{"model": "spectrogram VQ-VAE", "n_mels": 64, "win_length": 512, "bottleneck": "vq", "encoder_depths": [2, 2, 4, 2], "decoder_norm": "groupnorm", "decoder_activation": "relu", "decoder_attention": false, "eps": 1e-08, "one_sided": false, "max_grad_norm": 0.5, "ema_decay": 0.99, "adamw_weight_decay_other_params": 0.05}
Rows from block 8 of the encoder, named by matrix and row number. Each number is 500 + 25 x the weight over its row's rms, rounded and kept within 0 to 999. All counts start at 0. Numbers have three digits each. After the name is the row's rms in percent of the matrix's.
# side20: side pointwise conv (encoder.blocks.8.side.2.0.weight, 264x352x1x1), inputs 153-203
side20.29 073:472480535504481506501517471482437455492511525493529498480549486490531395493515503467511489441517487465484492482505502474527509463507465499547466446520518
side20.30 087:501498516475506494521513508476510539513511536521505513509511486502472507546511499536483497484530524467513504531499575496472507537488447457495473520493484
side20.31 080:523495483561519515476509502536488503509503514505481465520471523506498521484525484527466495476523551487572498478496501532487504483488534487494515491499542
side20.32 088:527491473494505461502494478459495468502515534491501486529534506521506514482507468464487532507501508475488469506497455493441461544453525554485505494530497
side20.33 088:505497488515485490504507489534501487454514482448516513517472509492483526499459478495479541508472527487450506496505503504500509518472527511444504450494489
side20.34 082:504486525481512489473510505495487489470510506488522425507535502515514470528472529537508516522506481547467495502482447488427498518485502511494491476514506
side20.35 072:471527549516461495504500474481490487519501487490492514546496496491508552502472490481523543528550516539496499506542481512508513480526523523515469492497480
side20.36 089:524497510490525552465531519540507497503529520482514510518498537482488492500499496566530515470457500470511478476524463523477493499537448475500495495471483
side20.37 068:464492498489440510481479468476519496505505478448526494464496510476523488480510526504498504470525531528460540496502473532522519523533526492535480481525484
side20.38 103:480487529548537488506506502507503512457504521465497527449506519502506512504479500498540509500452506558481506538489546519530470448514524484518491519494516
side20.39 101:484489486433538473496490525526493542517476453491485479515492484482481527521470477510417520496487497519472471479494466467425491524525458493506516486538508
side20.40 090:472534503480499486495484532483514484538500476473515494519513496461511558535517467530515505531485489501493498500580573467463507483483477482497542503511534
side20.41 076:528548495486520495499506495533483431485522520501516484514499454471434434482494493483522544523467542487498495567484497531471514520455498470491502502500472
side20.42 064:519504520505516526488548516477491508461501500484460531542488457475521509480491509486457494500488484470528499511527514704451457553467502499508494523484523
side20.43 088:516487468511460472491507502477467518433509483496525475515469454489502546467508495504523485485473493504486480514479508481492494507505552483493461534448472
side20.44 098:452493507458492506510497495568502470510539484532459507520543516511487435488499483475478532521471499573535518509484475536459565447526475540499472493472521
side20.45 071:521479508500523502517465497478495515487491506441495514516504513483497536513510472491463509520500485506471506478455499515484490536525485502501467524476533
side20.46 089:500500493551505464531469486484483467462505502546531482507533503505489432480502515523506500555491506470540516500510507523475527510507484481491485506515497
side20.47 064:493498493521532501501538494468480500558538469462512496510482515516476546494490517491491532487494504442481536550484463545478466453487498447464459520499484
side20.48 092:493503496519521512500509489490469492505592512510538517531505532452504557476527494499510520461576494505489504476515491516501465504550454483456505539531481
side20.49 090:483450482507466492485520504549499468484518474521512501493497530476517510473499439492509511508528491446542496525527549490471511505520519483479462483498486
side20.50 102:444483493499458543539466535523571522505511527427488487507500532498503491482543455478502505493455460452509498512540514488531531485501488526505477486501499
side20.51 068:530483508499513508512525463508510501491522481547507465480476492508501542500510455497514482477484480501553507504530536538514470521500482476483463514473488
side20.52 080:495487468464466525453484480579447461496501520458519598475529475509500554502485483490535494475464503520463497507458534461516536525478486482501514535506515
side20.53 078:476493529515525509483496490517460526531478494502548516504519493526473475494459496522534504453498509546514540480489488452476501530510518465479493539536453
side20.54 100:539514508512527538481474524521469501546516455509511493495539513494504521507487527473480528509499564535499509457520520537512500485522516499491533513468445
side20.55 083:497517464537487471496470520482529532495508475489467498538490480503509491490455469488563474474512509510477505489533485541447501500488496478511491492488546
side20.56 100:483542474502462478541519474553513488534472519530508469485502532510508485500484479442463531489474502505488503479498547511495511491473506541517486473471493
side20.57 084:479505555511514496489511456502489527485491470511497525520463504478511521501468456492543511482512524470435505480498512490464474522497467447480467515505417
side20.58 082:476507524517473548506490481469522515521506500508508440461499509500470403489472528507532489503574513464477505528512500444517494499474486444515508496501505
side20.59 081:552493499538492493508487508457499546496488468499510479491511501548516496550490460522518498455548498513497481503472509500505484485506549487498501486506486
side20.60 074:520525503506516564495547500530450449486537550510517490475508476467528507507523506517436498559505503506507481481536500512473517500506494497546512494518558
side20.61 093:549515511517521480516486482491539502499506495471488536504509565530515536549463509546493485508477471497535497501482516478518493483530526510500467510530505
side20.62 090:546474477494494485480539552477497457545500546485503486501492537555482496506528526505503505483482473507502473494492415473474516543453519490490512450518520
side20.63 079:493493532490460487491452523504492510492493511541495473482473495505514545536490506498474511502594554513475502512487490508484515469496544521496522538491520
side20.64 101:520516496488526521516455490486455495474541474460529510472483510448494548497512490531487492549551509487519514489483508496539491496504516500454546498444509
side20.65 085:555480468523499496447498485534500528513495484481513490476525540514501515536471547503547502476476506483518503507540516509527507466501516470484553523509495
side20.66 080:484493516512518542506503503538483502481517526506517442519515506526480527526517490474534509448479484521448487492490532497474518523517493495482490502481469
side20.67 087:504525490482513467488453488477501518430490495543512490543523481498490472513503461515493487464539503527497495498434541493468490462502534480518440465487519
side20.68 100:524493468526530527525491479432466459494497506533547502481519468465493523490518499485499467495469534492485453487477545475487474515496477488488503526503486
side20.69 092:517492492502502490485543542501509508483529440474488501438481532503501475506472479469511510515418481523479495503501495524485522472532549500499502523485485
side20.70 091:509509483516523508490523509519496497520488497555510525516502526538482498529517506521485495529488526463522502530500503564504499493506561507456466521504511
side20.71 078:499452491476541543476488511498561487459475519514509537520519487475512508489489494464510475504501478506521485466528473607482533494481541487505515505493547
side20.72 073:502529488451489510503512503490488509500519454560491492507500573502526465494496469473511503445493514480529519492502537493490517517480499490527519522518447
side20.73 096:476477529501511547525526532487559472472530476519482520473489518467500494494532483470532507534467483504519513501499524494508488448516512511481519519512469
side20.74 088:504507478523524531499539499517505439506520505497487498519544503488497469484491567483485468531481506501516481501471461459394501515505521478495504486470509
side20.75 091:471498511510493503498536525484519495516545481494490504513483486459508499525556448482517501529464478515513496573543521514463471483517537484506504505493508
side20.76 086:487534520533494489500528499488487478536485458495466488593522493477492435506500515477492535565484504535454490513487502518527485512513522525446506482489513
side20.77 093:482493482488528475500515510437446485501541494511501492480492510545506415529499515509508442529507511475457506473612540524525478452508520482487454508482487
side20.78 091:514496492458506437502468523550533480482536554528526481536459503504519480458511482472543481510466489476468522478561475497518483484444507469518500523474460
side20.79 078:476492463533507497487530502534489449479521515519502475494527519502476516488503533508492460550536454494501499548503460474468499509490501501536460491541541
side20.80 069:467489494554542489499557526500501507489480491503471495504498539490500483502487495501513476484462464516476502549529475447500519526466480441525532504512498
side20.81 079:489481575476528504489492524486488509458482496531479518512490469501487501482506552510506557498504577500499538503464513493451509497520526500486508517436520
side20.82 103:493492489509522503484500505525494535467468509466494516507481539491506480484456472494536523520443479499471505514512491477509495471478529487469519480518525
side20.83 084:493480494542469521486493457471476513498496494542493506516510488511527505498521427527477543479449543488474477518449504544497478510493509443540481500505512
side20.84 083:492494534458506469515486499562467476535498544485518485526511471507500545511477514491514502464496501484444520539483486505483501501462478471524495513480479
side20.85 061:483495499507478453485506507508458470545498480480480519512474521503478534529499499521504509535500511457497464497502496547440515542520517503479480525501491
side20.86 107:517498453461488566510491507515494483485517473542497485483495498521454539489518517488522521521456485471499487543518493502493523497522506546505546485459461
side20.87 096:424519475504513430524472500462537461534517482490462501527503520491498524522454530533468492557498485517537502498476444497500504464449493495491516471479502
side20.88 068:480463497515528514503486448487524497540520509476501486527443495487484552503523458521447496475536497459501529517510548522457470497501455477476505518492546
side20.89 091:483479525493503517520523546528509473490462519519507528487495557523516501482446500478472542514470477504443488544504494511483500489499510486485487470512533
side20.90 090:520512505498485530456505475466483511512473484503474515487492526525515496468519518546481468490503482501512516500480498458483479494487477475505505517548503
side20.91 091:475488495501476492504504537505546524463559487531484524436492493499443381516542477536480530552505449533489500509521493461458523527491461491471512493509500
side20.92 095:477498493478500528456456517480500473506531510466517485456483525508532493523486489478504509490486482506474518548516537458508493506480524539530449481523554
side20.93 082:491475532476491522512525506464485524490480498494480491458498507501449456504495496498467511538461542504467494561540523518484489502481528527501449489525537
side20.94 077:524486489490509537500501461520478534525468506531514450505491514503481455499516497473494510504475525471518514487448501471481482441530524496515484525497506
side20.95 097:480493452509494525475503535513530469548485508480491463501486478480515503488483510471523503516519461479494469513549452554495496471462512500507568484469484
side20.96 091:485493526504512478467527493511482501515509498528523500484480500525510464489517524484517511517483509509524510460517499516540485459490504484498503495510544
side20.97 086:514502509490494536500501527471493477491505509560497500462498523532456495484510468481505521483607507508499497509505505494514522521483508489491523477519471
side20.98 071:484510475483511499516486482527516509472501489511490531564498502486490460529453430507497527469469520498506491541502513464419497501531528511567526483487507
side20.99 059:522530474502516489493519502461481532437482481428500492500485475482531511534455461498516498467503506510486520492529454546502492543495475503517535489488495
side20.100 093:510499491506513483507501503477517502531487493496500474440491451518480421498481489512517566541551476510506515497577508505450516475498532484497487545514522
side20.101 085:507501502539505484510482508485471493524504498491509461517502453459547516514515468517471485467484476527502513475439553491455475497497479496498500501528516
side20.102 087:488480503479511494471590517503474537493472500488500487497481522485473489499495482496519507489479513497497496466517459503466505511495509490484562490496513
side20.103 073:519520501476492509499490528504464506511505494494505513485514501499510491515498475468489488445504526456502478560529530508441475555511490482508511505484469
side20.104 088:475489471444503540522520529551499461502460452491512545532500524507473538523519506506505513497531496440474484499468493500466458478522508523535496514511524
side20.105 080:504538478492505476495511529478501462496541519494504491491460449508518482518504485437447487496502523532521487501519505536439523472572504439535494522489497
side20.106 066:521495455501486483504500477502508474493492501487479484472488482524504506476469541506499491517498486473510494479520469513443478512535511460469510515455540
side20.107 100:491465508491457497476462538503499464496521540450514495483488508536510473515554524459507490469535503468519522560522532539513486475542510472503533498518524
side20.108 079:487498526496503511489480485534496532507509531488496473543507494485502485504479459504556467518461501527466481491503513547519513489524500479525510490541491
side20.109 096:485483507492514491481523506525543545463516508436497519521489508492509481497535494511502492540557500507497500495481530487561488461465504493451526520501496
side20.110 073:469486480507482516486485495533485517511511451384512448513495495523513516490497501516504508474461504520504505488492496446458496505508517484480523494511534
side20.111 092:548491495500452526490532479467488487505512506505504501528489510493562519495518543534481485493529505508478507519496462470533528499500502495504466454533503
side20.112 097:485501516463500581509482521474528489486478493528488509458481511534493416489486509454523462559483488487496490508573483483485516437499547545502504505515499
side20.113 084:526515493495508499504518468480482499468515540341532462523484506484511504495491498529514510488482503503480493504424489537461507540477491490540553491514524
side20.114 086:497502463503511446495502530521502478497479530503493499487522538510483462475510516499517506491519465521514512542508485517458494508526481464481499494485473
side20.115 096:492511501485468509486525464518481480502507533488485533477489506493490493489505499472482498484507474481541498530452535500497490468518501490522496530505589
side20.116 082:499517504498501495486485518541484588514518511497504540542522546514485468522512486525484526485482547527486532479481507487511467550507488511494521529493508
side20.117 101:482511491526498408491519505465472503497509499466477494495506456476469472511489498493472553485452519513507518506569534511485506467509480458490491495517525
side20.118 077:497511481443484506528504521475498507539518487485508474452521534546499556503467477482503501503464469529449459460542541510511515481503501515521462486512481
side20.119 095:523466486547494484463503467521503505471491506457524505487502527489485497495480527499536524458473512500484515494483488586553470509500467501454502529489549
side20.120 096:538482457497537476483543463516490462527490528505487544455468523551479487508485539527492540512497484513494517519530493453511500523486454511471485551525485
side20.121 068:519483535486492517490486494509478466478516504539515486475572446508491512482499553480494490535484512488474493457445502525516503551530519451498490504498493
side20.122 086:498518491527501467503506523483507499520419546455513515466486437508494530504509481483472476480533496516477497525496476509458502526475506476493492498500481
side20.123 081:510522545509520505513504497521523443526539479520509500516498532488512508516498471483515519465535480488513489511481500533473498525550486500470530497478482
side20.124 078:494488527492482496497497515507543480486497527538476514469508536498484488526478521492474470515467521452452499496539490504502546480482514515536510482490494
side20.125 083:473473510515472503531507471513491461451513522486493515551500531497526552504480505468506450483516492466496520473448460533528500470499521492482508487505501
side20.126 096:480497490470545461490503503470510547495545478457475449477490545533545507466503519475499492550474440490501522508482495456461466487498514500515548504535454
side20.127 082:514483535505518466500503500533514501500487510491547491528513469519506437469513461473496508465475513500478488510469506486537495445494512482467496511489486
side20.128 084:513499518472529489513471465530512501537556491533521519493550536521468408520504481490496505520452516502513480524528514505568530441496527495478511486505476
side20.129 080:479484506510523466465478496553513512523526532509471519488435530461495488494512499450468563470496508520489507532474487542478518473545460499535490493493532
side20.130 083:511531484515485513532511509522534518485504505464518505494512509511529486498494495476463471508528485521491490491530457491478491475481496500494540505490477
side20.131 107:439477543507504484539537510474529480483503473528508528505499546469492509489484520526516471556484447480508510515555488460517502435468482481488461528522505
side20.132 116:510488514527522535483462499529505518498476497505501486478556483502525501552472500518518453475463506476489484511479484503533503481467480479478530518530484
side20.133 116:536503504475519513505441504522477530500517493499464540493457481489538511467494512477496469467453506490534500489532493535519511491527501505501510467473516
side20.134 113:478507459496495467510514514473479504492481521548542483508484522478462494519508523510477542466497489472539491449515488519478506500526483468518475499521543
side20.135 111:494504503530521494498481487413465509466515540475504492462524486513508465495521529518473503523501466512469548511524418461519515475520501483513470503482442
side20.136 116:498473517513516531539491453551502478520453491466481513507502503463518452479541517500491491485452518482496481486519498443483503519494489486527458519515558
side20.137 114:489530475510508440481500507488478521496462485516506539485486532486507539499508482455492515526521513532529524467523522477531493538485525491495524504544462
side20.138 099:528505501499505542507528493465535484488510504478540459493490465485540513535517479489518488521530485531454522514481507516503491529509512518482486466495492
side20.139 117:520515547497459536509472469487479498502502479500499516549484502539560472474512510531495503477449501515488526538473532511492517507522529474468498483479452
side20.140 101:515490497542513469519490511500490502497512470477497456479495509509476490458500505540493471475507492484497487498520471515505482522496549495512495509510526
side20.141 113:556513436475509502507492509506486472503503553486481492499496539530457497493448519539475476485460512448478504486467547559468523502522487474478547513496500
side20.142 113:515508546499459499517506515505515512476482444531506467522477457444504531491515456476502482518483493495494483481475514488477517487496494484475482484491508
side20.143 111:484487476462482532507547500519495504485524552495545508506496467480507486507478492502476513448474480502537477525518518511441493507528477518501470490494520
side20.144 101:516512518485510472524509495534458472507463532523521543505484468510503424466484512457492491515503484499489505518483470482443501472509477500536510497501538
side20.145 113:475447515482520515550512465490508547489448492548523533520481477498503480490480533514530523503471504499450484460470503498444532503475518512517484522529458
side20.146 109:542475481525467524496508422522492480456480544511501491489538514513525426462496499457547513481518511507519497505487497500512466487522508483529459466492479
side20.147 113:494500508466481480492515517526546501502518522491501532495492470508519506487559489460478455534489474498466478486510579538486492478490527492529462491492450
side20.148 110:485491463522497513500513489483511519490494522490527497460525510529494525502489511506476498487523497499492484496516523514487504503515511473462430437496509
side20.149 118:516489487497485492477507533531468484496510478483479546459499512490501530508537498499564470493521493505461496518502494535531511472484491519507518480500475
side20.150 105:499478515500475504475497522543490521504492533553515549501525466508523532513491506531481543495524541523465490451485480548491531463504519434489538505525521
side20.151 110:493511498479528509521485476517482506449493486529492473511524546526497466473490496508510518504526526514478512493466493528466493454504535483504472466497517
side20.152 110:491516548467507503486485496523467524490488515497503511432457437499472516483475456493487518497474492548430506477498490518491535517489486531522498554511482
side20.153 128:474497492497486512499509489491499495481491495463519492482485506493448473510511510515491504478519519530526517471497506534463474524530516529484489480483532
side20.154 099:520495482476495460502533497542469523477466517484501520501538534490512527470479539497535477463482519478501506445463470583453464494518498468473468500494490
side20.155 112:541491487510451486512486485528498517511450513520483513529479529492438488485487447511458538492496490477477488508529551442478514511548468534480530461504488
side20.156 111:478488519470479537505435508536494496526537476495539507503489507497498487496477488491518480457540508526508498469524547528491531503464467448498500469501480
side20.157 119:499526466488517496487552449499474521482485500490502507480496515501440487487518539497533513490565491459534497446528553517519494492499460521527508493473503
side20.158 119:489482477541523501484496483486502497498489476504459482475462523518542497488509503537498504478504506485540497457482515481546490488501514497500502512550550
side20.159 108:497511501487529458532521480472515511534480492481534484470495508510546516537489521474517512481490502552508485467501490498496506506492498541496486479524507
side20.160 108:485514509531454500505562488541526475471532453506486523521459485463514521474525480529502540508461518521508513486414492533461465474513510486489491487484478
side20.161 107:500499517492520536469514509487478523529487493434510476490489479489517479513515543562453494501560567486465478515501480489498516531485506503480473494518462
side20.162 125:514499539493493499490516538514495518500512494547493481464505516525479486481481507484520486498509527459507544527503519516514513493493513509507535521496479
side20.163 113:517514499486493473499518488463495495461526500540493522503525512492459504491526513474528498527502498475475481480488536504501505459491499529472508498516452
side20.164 105:562503493559517533545511511526485529522499522474489499466523510564487479495480468480486555492542502553511444460504498495458487538503509519545510518518541
side20.165 109:570517495526519492491499529475521503530538501507549534511525501514498495521486516501520478486469486498496509472512480526485485498474528515498514496518504
side20.166 111:490493509524484488528536520509515486483528525489505511481521473487495485506507540505503496528483510500474472493523530543476513516518516492489452501463455
side20.167 106:498519509481488509515468450502488539522432430500487520523494508502516437498515496492458507531501549536496470481502519478503469546491491481500480533481547
side20.168 117:516468515510483494459486501508498523468511553494501509481525521514502484517540447514517493465514501474482526498466498511515472460471525516498572467508529
side20.169 115:483559507505517486508508484499499500493471508516482555536476514503498508505507512512444482482508539542494504488513513544455502499489528479520491514485466
side20.170 126:537497506489481541469479493490557466486469486529474512524505527476468527482496493487492458509488499486492479557496473521507529443503526521494487544467464
side20.171 114:466492487497485484503465483477484525511499568487521481486475512500527480516497509524470517515495488482440523508527497500483469522521454494466489502487436
side20.172 116:447511492522455504509481486525537501495521480532539539528512529491514505498479515505492468520458528472517506542527515477544484481494522518484468503507504
side20.173 099:489519480501506478491502526499531487500498497494506501486523485504485548492534504506518530506490461517519471496490529487528464534489503490557531480488524
side20.174 117:526511507464496507486504491551529515492534515506490492529479508469550486550519486498531511532506460541515512509477550507550528515534450506502504517506506
side20.175 118:501523453534493480504502532452469495492513497565494500475503470563507455489489543472511477513510467522495509537527470466471520489461523504518478494467468
side20.176 107:507500533458506529522503490477494522475512486535514483487517492511462448502496508477478487512524494488502504539531485462519484522501476494516484480519493
side20.177 117:520501491512540482482530466513490530531525514437491521491504527493516573502465498528493442506539506514523494521493490461478500506548555506498469550460477
side20.178 109:455502492548512510519518502484531548524531504510504465519509478507521437509579478500475535512466478504533492460520516480434436502512514517503494486495510
side20.179 114:510497468512501476478557487480485505477488545513501482510500512520416505498499495540514487479558492470558518499510464552426492491510447568523495493488490
side20.180 116:508512493495491455530515475464517482510486545544534490511547465503476475527489495515548479528470469469442529474439481483484508521469481496512485494482559
side20.181 124:495499503473480489522507508515519474480516511528534530506471489486520459493539516476438494486483508496552517493475469530532468492484501525480454430476459
side20.182 094:508511525551510521500554482524494481512498507530516508527523515488516504488501504485471456478500457496473510460524461530469483474495460471516574516492490
side20.183 089:467520458539525461546476525562525487525523510466513477506446496495484431492497523491468447526486501481518477522531493551470511508504525491483531498492494
side20.184 112:475499481482500438507475509483500512503526505514517514470477468502535523489535501501466521500510504481478506496505482554499517502471502496534485530496432
side20.185 099:515492474478512501490473539497542477513498471523482500511502504495488509518501484470543497544491462504490489496470437494490497501505503489528528511491469
side20.186 099:483474463505507529541491515514497496486505474485519434525487501487515515465518485486474516503515493535476485500524474512514476513544479489510480476521538
side20.187 099:481499526527517490503494481537485547543526509506474471547551498486497394532473536538454504461516490519515504444512504537482536494521512504478521560494458
side20.188 129:445500502476478498512503511471466489540477505481497499486513490487468524482483502498505504487538495493499475479451470513538487496506485524503516471480506
side20.189 107:490500491585520498501530487521456546528502453506490480511522542537504516511466485470503522508503514509551494494481513497489508497512499526497516467498505
side20.190 105:479494510427514511521512460490488476463520537457503534486485462488517462484459513451490474516508480520474517530512516483541508551487519541524463516532525
side20.191 112:491500470491481474491513536472482434494452495501524469510506469477485540472513523495474483505453502487513537501511538531545499476449491511478471495479475
side20.192 108:441500514496517490494547462478501529457510503534506526471512496496515513498484544489467522489535495498534485490502483555475512515502476500496518522558522
side20.193 112:489478521486508507476512485463511500436523504441491494481513503502477490521510529518492499501523484483480487502474473522488475543514488506530521484522515
side20.194 110:510486508486476553535513492461519512542509492480517517484468510520506487484485525532501549505522502480465471518473515444544528490487544454515520495442510
side20.195 099:530505502494506513549499476510479552507483512483513499485492509509531533559443504522478503494466481473476487517507540507473534502485500536505519530503492
side20.196 111:506505535495509483522487488492522486511527494503515519483524533480481436486509509500494522513525481490467486473512500507448531489507464491513503531460476
side20.197 116:525497525555523492486486509461488445527514487436498507491502453523518506492485513534485482512532503490471529515491495532510471507530526475523502508487494
side20.198 110:507477467529508446507514496488521524490511502583482480471466495482463518493505465517500509515508510500523463505506525524474508522512576522520528567486499
side20.199 102:509501509517528518490492528477515529486497491463446563464517440519531499523529486475459522538464454514469519471500494520465487488453468508531471483517480
side20.200 109:447498470555543493487505481526443510487519521518540490517524480542473463511518485545530506487468490494484447492471521484490489459516516500520510506510521
side20.201 127:490492506478525490520542444506498514490461516497487520531528487525500517455480455487521483479495494503512479485477471523498503487481479462531560523530497
side20.202 118:527504479512535490514480526525531521476463513503456484548498451479515499496493535485560555464534493480496497516530515461500483483503501517478458516501500
side20.203 098:520533507482554438491516498482508520515502558490519504472468511515538513477485511513481492504519528474501500511524511498493491496526520501502520491511535
side20.204 103:517487516498492524496507536474507467484501473487528516479499471497537529504514471525452480516518488522420500505477420511460468488511520496506488515502495
side20.205 114:516497488487535532498513473513504487494533442463487507515544473517505502527491532494518516513478485510500441467491498525444501459474506516520512462490506
side20.206 094:491510520474493493462488510520479493497508505469520508522522474506553537505532510484447506527482522492461496506472485476505497457494488495504505558533469
side20.207 109:555516466474474503486567527481483525499497530429512513466514472503514521500519519481534488485498534542489508446514466493500488443508518473541515542459518
side20.208 111:539548484485478555492480498499518511567512496455509474436488480504504498454482463499488455486509523495475505467500488476525509532507518541500480577487497
side20.209 116:481489519498521549506450492499507520524458510508553480462490506510440433487478494487484510537519524505481505516492471569510513513493504446522488480474531
side20.210 116:499488501522468479491467502489500531432454519506514508509518477500524477549511518490532503493567535443509485544487506547508524476478480502489500530510510
side20.211 122:529471475514472487514479552475488512486523505538516492474541474500511469524490554502519513528449475517531504489497496486544526479536455502487482475494529
side20.212 111:473512519506485536516453491531520512534498511522456510513461494495546537487478460509489517529529503537510510489556502484509474500497493481496439526517517
side20.213 103:514501494507530493525490467479549508512528524520517522565544467472515516487515541492461536506462494524485506486461505481472456485460461504503513472498462
side20.214 106:492460530484445489514481475501498524494487483525492506513473471520504491507555484497515509483510528515533493481500512464510513484502526530489484487493510
side20.215 114:550484486465482489476496521494512502498513511493531505491473482499479507499549500476491514491513494457500512461499480515528518500528493465515487473498485
side20.216 111:476487492503492543457505512525489513501482516479508495483527560497492475502470507530538493487502542516499507492504549475519498493524508531485485515517518
side20.217 113:537504518503491529496491519492489502498528472490477481510487501498475495534515494481538541546507507539473504532444459466503515534478529489527477501471505
side20.218 119:466490490509534528559444542510465517482504537514511528516480505518487536511483553495430472524504459474499509486507486520492499462446524511456479509474521
side20.219 112:537505511484462513437496518530441491491491487509518514506511432506544485532501539502493488512521590510470484489524487530468511517491489490500526507527497
side20.220 117:481498512531555521491491500538479504492495496519507486514534477471462423554510489500526523502458512527532525479539432471514509491480525473489507488539516
side20.221 117:526497462500532551493529510471522502456482523551488486486522458509455461494469517469536523487542536496522518508495480454514492448478488486493536521515512
side20.222 117:479510558495537491498509487504489460503479474511509451522498513495506550489473485477467504530469491490476518503486488499541495512468511469502524524498572
side20.223 111:526505468518522475451494503504484491496486535495477505530514480508479511521546527496515490489486510500505500451472462451472508531514480487490556513504513
side20.224 120:500509475464482462435518501517502476515494493485510491494524515514491517510506518495510537509501480501533491527512548520536503450501545519485565500499436
side20.225 103:480507484498475498509490513512504520519479504537499521486545530529497490497478505547482485468521525492479488491563529489492528494501509497524509503494500
side20.226 100:505503500503505491461514473497482493553501504516481474515532514503556521499471473468479491499519517537489483555522446481482468539503482522473500503482525
side20.227 110:572449483527514465497570484475496500510473482517566508468471499507518473502528489558484501515527503496511503483533495540519491522492507515489490483506505
side20.228 112:482510508503496531523512486496461503493464503519492506479507470523520505518453521502483528473495533471506516492503500497494504487517501539505514548451585
side20.229 116:506513525481508491481479509477484468525519488536479502515480533483537499494474538491487503514495506484526500550492489467525509478533505512470524523483500
side20.230 109:452515522540458530491498495468488501496501479484494478527500459467481541515534518517510549506528503474483487510461436520492500501522480515510517474526469
side20.231 113:506536491494514526438556516498480483507457500485515463501515524497497477506512497500469460544543498440506517487488498480511453476490458485496533522510542
side20.232 105:530485541502536497459497479484494512494486480464508519552527478518527499497468533511495489504485541507493561500529511530488476501512525490474561537490498
side20.233 109:534476481532507494512538498454528491517503520451456508511479472501478571447504481485481525484527480496522509488492483442513508507544485526486494462466453
side20.234 125:480498494520518491544508487515519507443526458528502505496483505490534468536512467506508499501465492511493504491499467495482461506460511520527488468465503
side20.235 109:483479515452499510522505506532521491512487467471515529453517488486531484551514475480469482472469498471528522546505465526473503485501492478504447519485520
side20.236 118:506567478497520542517513547489518474532484518508480509484501497495523515509493523545503518534505474463487499532479500561456528505487514479457538500481462
side20.237 103:511528487494490508475509494485498473476471522505530521491522534547472471498535480531479480506490510510485503429517438494448493515525535506469468511477468
side20.238 118:551537502514497469525494472486527512501486462483519539497473487490441528484505440510540508469555471521523510494481474481469463545490488462497482499477478
side20.239 096:480508487509507505496525486523458530523519511488491497496486457502514498467500529507499515555462485527550509492474542532483492540442529487515503529453450
side20.240 114:475506485451472519514477516492491486499515490480501518528507507488486485509534488517467508498510503485518504513508556524497508498525528495464468520451550
side20.241 107:495488510492482512515503518543520506519494489465516496490490505467473513502512465497439470488472521457503521489485510558513470530500535500520517490461516
side20.242 114:487490496485509512540477454520505513481518531462569478460501473509529487473502472483520501479552489476514478511522526538467506534558465469433530504505499
side20.243 114:432506508516504447487509478471491500502494516502462471561541517491463506516491529518522473481515501491510506484526478496457498509469492496504488516500479
side20.244 122:548501498494483478470466509517500511489525516588496517510487506481505507530534539488511490480530507512493483506541498541476475466504494480493636450507548
side20.245 124:517509530481507530484502529484496552497484492540486493490471499498477485521439500505510557527503527471533517490480499531522490467508509552482578487492518
side20.246 108:520486536559513469490498500485525448509516504470488506521502554471515525515549492527491505480519504500503532471517483487441517506483494486508512502483544
side20.247 118:460521480480488489525468484481539469523479503478473521514491507497515493501541503512473502508542485478523475490531496500533553467511471496502484514469541
side20.248 111:511488530506490469500497512527520494488512520521479525508507514494517526494500469543454538504503524516485517486505529501525520534522496506472460490502463
side20.249 126:508504509520538508524500484525492526526507498511470496497453492556526512521511461489477507493519470501528510487479525486512483496528545497524525514550486
side20.250 115:561491503526464527504474497484505504503507489494483526547475492515458540539517506493512483489515508510521477536478500473519512486480507500553500514513485
side20.251 107:495526482530486453497499495493505509483481480470533534509491516440500533512490467522459500498517516470478496470540518564511487499519495495483435494475494
side20.252 107:479494491503491542523503469500475514537523502546504498512512508510507510490486536450521490505472499512454498486494526519467527529503534453502541482469476
side20.253 119:496522561512494511472514478480472514509504501499490557491516562534517487512484514477474506475503474507506474520526480504503508502471470549456496473524500
side20.254 105:493478482518521511531501455555499512437500429513462521520515513531537497509498515486480498527506502475478504504458525497529479517472512506508482513497527
side20.255 121:521523494517511488526519474483461457506488480492482491482458489531463483498509506478474519499445508489490511497475470494531505461485526519516468511512521
side20.256 124:479502466477459529506506511492519465488501471504490545463503501463493523471532540455503465520488509534501452471472540558453471466456492475496503502439539
side20.257 105:546486470495529523500469508477484522544500517454490457533501532473524504483517484513529506516522481544464521496512580521496481510489489511476505532487441
side20.258 116:487468478484496481508492523453526453452537526494520503488508468490479500506485500472499517515500510531485452490489448476446523515490530517512508469490563
side20.259 118:512504456508516472523521486511515483497505478488494510485503494493482552489467503483529511490506523525510512465512473497486485451528526460532475460484482
side20.260 124:520520487507521539498518466498536523501500506515517525472480512493509517511519485531507514502451496491533465482504512493502530497499450507484496489473459
side20.261 104:526494506525511480516492506531510571486502518550539492491506496519453454509519507504534486506463477530540473545485514496462465485507518495524551548495451
side20.262 121:476476522524459479496538494501517522495507471557479541488478499498487459490517512506472490535475531464463527497486515495501531472517502525504542468504540
side20.263 103:458509475459557534511511496488487517540518476519521485475495512498467501495506502496538482481499514509507489500481584560504500466504543510497492448468496